{
  "encoder_arch": "conformer",
  "encoder_mlp_ratio": 2,
  "encoder_kernel_size": 15,
  "text_encoder_qk_norm": false,
  "beta2": 0.99
}
Rows from block 3 of the audio encoder of a small contrastive audio-text model, named by matrix and row number. Rows with one number belong to one neuron. Each number is 128 + 32 x the weight over its row's rms, rounded and kept within 0 to 255. All counts start at 0. Numbers have three digits each.
After each neuron's rows are labels from the 100 clips, of 14848, where the neuron reaches its highest value: "strongest on" is what is common among them. Only what is clearly more common there than usual is listed. The data: melodies that start on their tonic, played by one synthesised instrument. In brackets: how many of the 100, against the usual share in percent.
# fc1: first MLP up (encoder.blocks.3.ff1.fc1.weight, 512x256), inputs 86-171
# fc2: first MLP down (encoder.blocks.3.ff1.fc2.weight, 256x512, transposed), outputs 86-171

fc1.183:067116086123115110141138131123111153143098205078154118099107155189143088205096169136081161115124079129124105157147094106153115142156125097125119139132074084140100067182146094103090087145154106093087127144191137165128175144119181110145150119129141132094094085
fc2.183:185097152115194103089113195171101071096082067110138138133144126111179120107156154124127161101102157161115118166076143134113117159164095092114100116116065176101114170154133063107117100139152029127132170121074150072093129162057145082139039123183147117121121106
strongest on: the note A# (99 vs 40.4); bell-like (88 vs 5.2); tonic: A# (41 vs 7.9)

fc1.507:180080158111139100128125128140121121105162158127144146094073162106096149100095155088057164126151179132136125128169108142128089117114156096107127203137103067168108201148148143156105169133168081141095138163123152156138116076132121112061109145099127118122138098
fc2.507:106137114086101095097102078099187103084097133144098137125149165174152159080083114111097152166159107110140172123126137088144142107099074107097168067095189093094148191109133101138099181152107141096097129036113165176117157150118175152095130116142082117223080171
strongest on: the note D# (73 vs 40.5); square lead (59 vs 5.1)

fc1.185:148138104149163110112143082173148132144108144156109158118088153135111124181108092153134090093127097204062098096131124124170174143066177160123098196129076122130121084115179148126085155112161034139138116113117083078156121149172151098176161146056089171144158127
fc2.185:113118183108067132120106116085123088130098084086221068092115086101108092111159101138195165104121124074143123172159117100097149119158145111066194115103171081176155142141102066110101165141147098091161102102103220180137159030134160144086116160154131186129149109
strongest on: bell-like (31 vs 5.2)

fc1.171:109167115137048155139087139158194107123114171134104114094147155146093171140155144131077158192131134127124132160147161165097117143118114106111104137074080137145126177124095111105131112115138076098091157125127150180129103109117169132098139121090124177092116142
fc2.171:127213105101146171077173142111077148141079235106118138138121153123146109106137156110121134102135115112092171140068137097062139102110104175154093105111097106088150123126118112084132128130147092156108153101142097158127153169130105180154072117123143114131102101
strongest on: bell-like (36 vs 5.2)

fc1.371:138216122139202131103123110136152093079156135109098000089067128130130105042095092092147161155129099149083143153128140202166112125149111153157130144109109125192170122098159151098095129127127160114141097112101142093128081124109126155098173106196129114121064152
fc2.371:145077109152146158107113159154107136135154159129150089156096140144134115053094101157108093145144130172137123096101135144118176125170114098121131192142123147136149123154094117133116196134155133144097134112167119107067091154119124096181098074117137097171120093
strongest on: the note C (82 vs 40.7); bell-like (66 vs 5.2)

fc1.346:142106166117117121132116134051123092060241105085116155117072103103147129158090111094102102086091106149117155166132121106092142133093132163130145145134146096100161121129173165171121129194156148115132171167101144103096068115118141100139118069117166087080152136
fc2.346:159144155095119151162127145134109092109098118130193165105123086144094092181174161120109194171092176132108145134141137097162162130083089091133118144197137112213103116094162105127140065150182136136137134118088123058154142094176061163166094090122128120109154144
strongest on: the note D# (67 vs 40.5); tonic: D# (26 vs 8.1)

fc1.306:145107084152152128127066143155106057111087151134147146156059100151117098117130129110101155133142145092149079088159122091156136150140085080088168151169111101104172173143109093128141141155137138141136144122102093221120131132166146153145120169127078073185155152
fc2.306:190118210147163126132099143099120098170147076143117114170134125167128140141116144086090066221076117112111098139091170161140175185117139155136137139100074126072143098081123089113165104140083146128119140062133171123060145132117098104099087129129092067072170135
strongest on: the note C (99 vs 40.7); the note F (76 vs 40.3); the note A# (76 vs 40.4); the note G (69 vs 40.7)

fc1.381:101103137145156125159095169074132158044132124116128154152154122096135140132154103116120159115173129089077152161142167130120097100154104136087163171121150176091137068138073132089186143068129159110147102112079120111148140189097115203098149116133127093139171183
fc2.381:159095110141114130130089149118153114055153174154175138114136135152131098124132125126133099152134132122139134099096117150119132129099135104144175086088113120126113132192148166114066118110115185129128067084104121164138101080129176139116142167165154074117146168
strongest on: the note C (100 vs 40.7); tonic: C (34 vs 9.6)

fc1.370:101145096073139131088160133168150141168139088079156112102192189166193141083145115145099087115080096098116117119098090112171096169178118147108191092161104143157129168119172159070153086148140138184149129137135157138179115169094190126127149117147148097123148070
fc2.370:154124142101080147167110056129097141153082176162153138133150145106178130195108118118149135127184166111140122163151132084113139111134144115119138169130134113083117163126126117129130101122114124097045097213068099108162108120090126110140074145110134098123059145
strongest on: the note F (89 vs 40.3); tonic: F (27 vs 8.3)

fc1.213:099096126111082170131168120104125075133101163171070108081114137129106072151057118108112101116141125080108128203166130087200106163122114082164144135139041131104115143141128138139082118133126121158123146193105129125140129107108130119156141140147106150124160094
fc2.213:163165148122143178176110080107099110194115125072081183102124179092166149123096155079055123128108129149110155099091161163109054154093129172113123123133161123170151134104145105083141169167153123119146111151128126079149130181104091137085141095122140118077073159
strongest on: bell-like (100 vs 5.2); the note B (96 vs 40.1); tonic: B (25 vs 8.1)

fc1.37:159255141137136135169152132120071128116150187146154090093123124110092105080203148128100136077090139158119147086125089156127126152136127102104080160206067142123161057106131126123094083118146185079085130180087161109115146096099151110086084109118186077047042150
fc2.37:131168099068097110126149117180102142122106178122094114114129169148134167095158115159124113142159119081117113127147119136167109097170128172121137128212114118148126128118116065133133164110146055113123117072079115145157110128080105121098119115131171131076124136
strongest on: the note F (71 vs 40.3); pink noise (27 vs 7.4)

fc1.111:108152119158123104174114183162170124100062117097129105116113093142134126182111092140145099102174175144087111122113060119065143150183056119159150187086122105091126119138149194165156145098093125111118148102081140167061184071108092079088116108087154144175142122
fc2.111:121095112210106106110106150124140159139217114130147188200092155126043070119141111076070122132105121112115117087151156132124178135129193116091122156120111140187137114137109081105079172231105125093122174079091131113135153149062116157207111139133086142117119095
strongest on: the note G (100 vs 40.7); the note D (65 vs 39.7); tonic: G (45 vs 8.1); harpsichord-like (25 vs 5)

fc1.141:123112103166195151101114128099181139083183113109105121092142183152134115128122136170189179112154148112145106146111113102121145149125149144100082086116151135096199191101115126137162141121130132101093100128130155117151097084108096101071139158138184115093159150
fc2.141:075114095082155100089110165093143089139156152120131181105098148116113156076131159159081106190093066120160113057144128149168143098161120118132125156129170145128086132171141191146077159095157096190075161124150125115160098089152124093157101115143085121092101133
strongest on: the note D# (94 vs 40.5); clipping (27 vs 7.7)

fc1.186:090120110112127181086094097105121139120101162137207150099131108128150112131050146105148117134146141196133153214110138133127098058167130132137142181188125065149151122117115127131131110124140154106087133127130160113107085095138103111134069148177103076131081115
fc2.186:195115148138135100114094075117182080122117073095087151118073109100111046111117104140077116140126089124157101124131210163158101153094142153132184119084173073198121138153067079158100116138101134127156105085092104106124142128141107127144109078132178125098119119
strongest on: bell-like (97 vs 5.2); the note C (84 vs 40.7)

fc1.146:108133103076146124144141113179148172122117154131139198091125134132146167101158137115168106105161160125168177109101077093202166138073113143156127081167112109113162149120125149130139090138084164166064044173139122087132156118126125070155135159089099102127175120
fc2.146:094155139145119150167164126143175212141084114111077172131097131132136217135130088146127132171082155081130225114187166093136151178119112142116135174140111090134118094145129095106110143103122194152102094120139120111122148114067110100170064110110160133142182138
strongest on: the note F (100 vs 40.3); marimba-like (46 vs 5.1); tonic: F (27 vs 8.3)

fc1.505:089120146126154055102088169157160111175179117114079201091097141096103062126079177125139103172125140083143150129134103122071126079131131152115126109153109127125141112142157198116119153129095130119127157174088102186131135095129203100095068142133153115076178118
fc2.505:119105132115089142118174116142097140115097069090221086120149084163093113081081091061149166094116125148103094110081220102157127132154128077091156167132091120192158093109107106136128121124112109103127101116127109114172113140151074161140125144160105147179130118
strongest on: bell-like (48 vs 5.2)

fc1.445:131111136122083094185142103151142140097153106151178131118107083146075106130068163098109106111134094120120066213096129143081173122168132126131132131137139148112154125189068150148118160133112156132094137173130112131161115148140148140151111122165100139098048101
fc2.445:090138152072155116106119180123139122104167136159114175148131145139141145132101143195078146195150119132123132158091081150068092149125145098088083146113098168181182080065154137133087134135116065093198251085138162143081104103136153197106086142156102130117112125
strongest on: bell-like (100 vs 5.2); the note F (100 vs 40.3); tonic: F (31 vs 8.3)

fc1.91:126157126146200122157072092152132072048156105106195066123129132144167153073058106112147099129142141153110117140094141150098106105157098103110158144144103107117104153100103131156126124118146186135075148102151071104189094139148133158117120090114148106129077184
fc2.91:190120177121156137114111160096171102124135191119074094135141140104133120116119135097151163116140110176140144056129133227122145174139121183114155149150102156147116121091163108068141128171125102177089144099075129088109102134120118124074090126182151102166104166
strongest on: the note C# (65 vs 39.2)

fc1.229:093129128166095144080211157128085118145113121109072219145119143188105106159140151097135116102109125098122103082137132138128117134078134138134126117077123103093076098073138110118147113118129116165177236208069157135077119164107115101082178200103129119111163130
fc2.229:108148160101130151135078138139085154147096180137138118115120124179135135118123078110095211144110122155138135119126097217109176144068130092167114162211154139135117140104121131125208122074085123130133126172119164115154158150109108117169114063176116044112092096
strongest on: the note C# (91 vs 39.2); the note A# (65 vs 40.4); quiet level (61 vs 28.9); tonic: D# (25 vs 8.1)

fc1.281:164130141122127144132170166101169191170102098104110106082060155097109171127062136155132104119121139179116172081136146143159180141166125175099113127129159129125154128097143177119059105068125086152035112181116166147076131141192120180130116229089116190086104080
fc2.281:125106147106131160103105200128164144124153148175133160119109161093166187177128073152120157109149170134153179111175149115108143135129184115082084168124137157091111093186112143107187091140117200145187049134115185083130140110165159222169135201236128095179152123
strongest on: the note D# (86 vs 40.5); the note A# (77 vs 40.4); tonic: D# (46 vs 8.1); plucked string-like (27 vs 5)

fc1.68:188132140091112127117114127110109096108167162141143128118156139124058107135136075167103125143130108169145119084102131163096094121146134157104123120129108125058115147105089176103174131060179118109111178118095147092138145164161088097139132169128147115089056149
fc2.68:098135113100136131117145101112139093157053095121155175169082096187121052083099140111120165111166102132166137127115069145145147170156109146148177208132164155161109103157115110104163107115123169146175084149117118116118104113103136123141156125107146170092166123
strongest on: the note C (100 vs 40.7); vibraphone-like (26 vs 4.8)

fc1.94:109130113162107098142091175172101126104181067118140144135113186084096162128200126153147099108131120086087156125142109117165106133157113098102095103093121133112127096081177107109111172134104112146148130209101082117086164119151149115107120142139157123185194193
fc2.94:116157186124087132147156102103138132129130080114137135094121106135115138119121101130133037124096184134149134162129107128163171165091131111144172138137129128164160095101132135093139122147189136152123154115093216116153139149119153148105184129025170115067084127
strongest on: the note D# (74 vs 40.5); bell-like (33 vs 5.2); tonic: D# (28 vs 8.1)

fc1.178:108167081140143131098129144058123142132153095094181191114085134039166121108110151154143101106197136169161147075147149130110117120115120124127104161114136103089143110125095152090068100100122109093159118111069088136074141130114095115112162127115153125096140104
fc2.178:122098130115143064141134124083177080098068097102124164115202126140125129160126130185122135130104146122144096121082114211146108104098119155173192082141131141127135129107117205101152099170135140153094090110117127047146120082162115103130198095121168121111149161
strongest on: the note D# (96 vs 40.5); mains hum (31 vs 7.1); tonic: D# (28 vs 8.1)

fc1.230:169060133116096069086124114154074077216120114107117127157153107118158123081112113142054055154142086123128075130173153137114105136084144103108076076090140170144165091161196139175157175123159141135116170165107155150167132175082092081109095079134083160156130060
fc2.230:095168135164181105108152136124075105122061143099135102131146141142098183155177107143162139082067142114136105158196143092107118143106126128127114081086147084128169178127111121142186133132125201121146145112180125125133200090131159107128186143136190058114090135
strongest on: the note A# (83 vs 40.4); the note C (70 vs 40.7); tonic: C (32 vs 9.6)

fc1.54:090060060121130114124175115131093122085052127135121150151126133157122201134143140118147186132147104061118129109138155066130171138090107152074140154097106113095116071073054077101162143112127106149096154104096185177087122141067139132068116140094155136177165077
fc2.54:140075128091148108139098131153158147110107139151109116096117133111165177194094081159073112163118179151195122155148113172136144120108155089126143111131142128114094089093125150138114122127140122106193107080186162080016171075072175147134113148111119153069155099
strongest on: the note G (100 vs 40.7); marimba-like (37 vs 5.1); tonic: G (34 vs 8.1)

fc1.431:182067138153108105118175113131132133159133080083127122100104181120123111209109035104141146102114105095128108095087075157078162182111115095163150137134144138133137186104152103150227137146089109107151166180094112122143150124095100149143070129160129123168119029
fc2.431:099138148130095158137121132135154151178078165148136152143166100185096090134205152097067151120149158133164173117154199086136135156083179139092125139089125144073086089119098179177110115132185154146131135113117129111165124110130071098142153113153137098104169157
strongest on: the note C# (99 vs 39.2); tonic: C# (35 vs 7.5); thin (high-pass) (31 vs 12.1)

fc1.132:127102126168150166086072173114152094101135183176135056123096089126157115152117110102063159101148134151106120077113120144118134168103162146144139162129065131096097117129075063140181102152090161129157105074108112130151064121161176085121090093187178076145118122
fc2.132:149186165116163141112115114151105148078125086170132120110108168166133140137145138124106112079161090100112110078145178073080100159124164158170113083134083163148202120101141105111148162094238083130117137106136102120140186138094121121110122114162172121175128148
strongest on: the note C (87 vs 40.7); bell-like (31 vs 5.2)

fc1.400:148092157140100175107095122128130106173142099049136137103069107077100157098100139117103064088103182161113070124119088157084168112157147078151181138124125167188167155114130141061134089126165120129121155077089131139192176150132116063080108128102108041082110123
fc2.400:159151105134151100189141140111240118154098165111180141136135128122080129156090183143098107058143171132112122151131109109141142165126143135163085213124103171138167150112137123151153108127157143108152136072152151161124145076104139120112163114191137133137157130
strongest on: the note A# (67 vs 40.4)

fc1.35:089113160135104108073162127140075148154142131127149155114108189103126033095153114196118165141131105140111154108150090161153149084075087118184181106183114135123085145189165164174127146167112139137102147092167124181104125110147094130102134104132153061168079086
fc2.35:145121040143136114159147102126056116166145100160157149135071137181124141145137170087080113120128136140119141155144155116162132086167120151107106161100104132075144123107129118149090125111130150195146104097095163146077166152217159074166145128065070217140093140
strongest on: the note C# (66 vs 39.2); the note F# (65 vs 39.8)

fc1.61:141163123111107169175188143149188113181098116127158126129110119150084166137135162101105119059078128120102193145094104108200182159095170135176137114151141110129129114152119059152107118120152143148127142076084096100135183064051164096215092086120161164157151129
fc2.61:120108085048156161106102105117095163108090114091140103065101082089115140155144156114129114139157129115114184200121164139102123203138112166175115159087167159086103051113057116111126137097117180105101173146116156064134110108082117082127143168066145093123150055
strongest on: the note F (77 vs 40.3); tonic: F (46 vs 8.3); marimba-like (25 vs 5.1)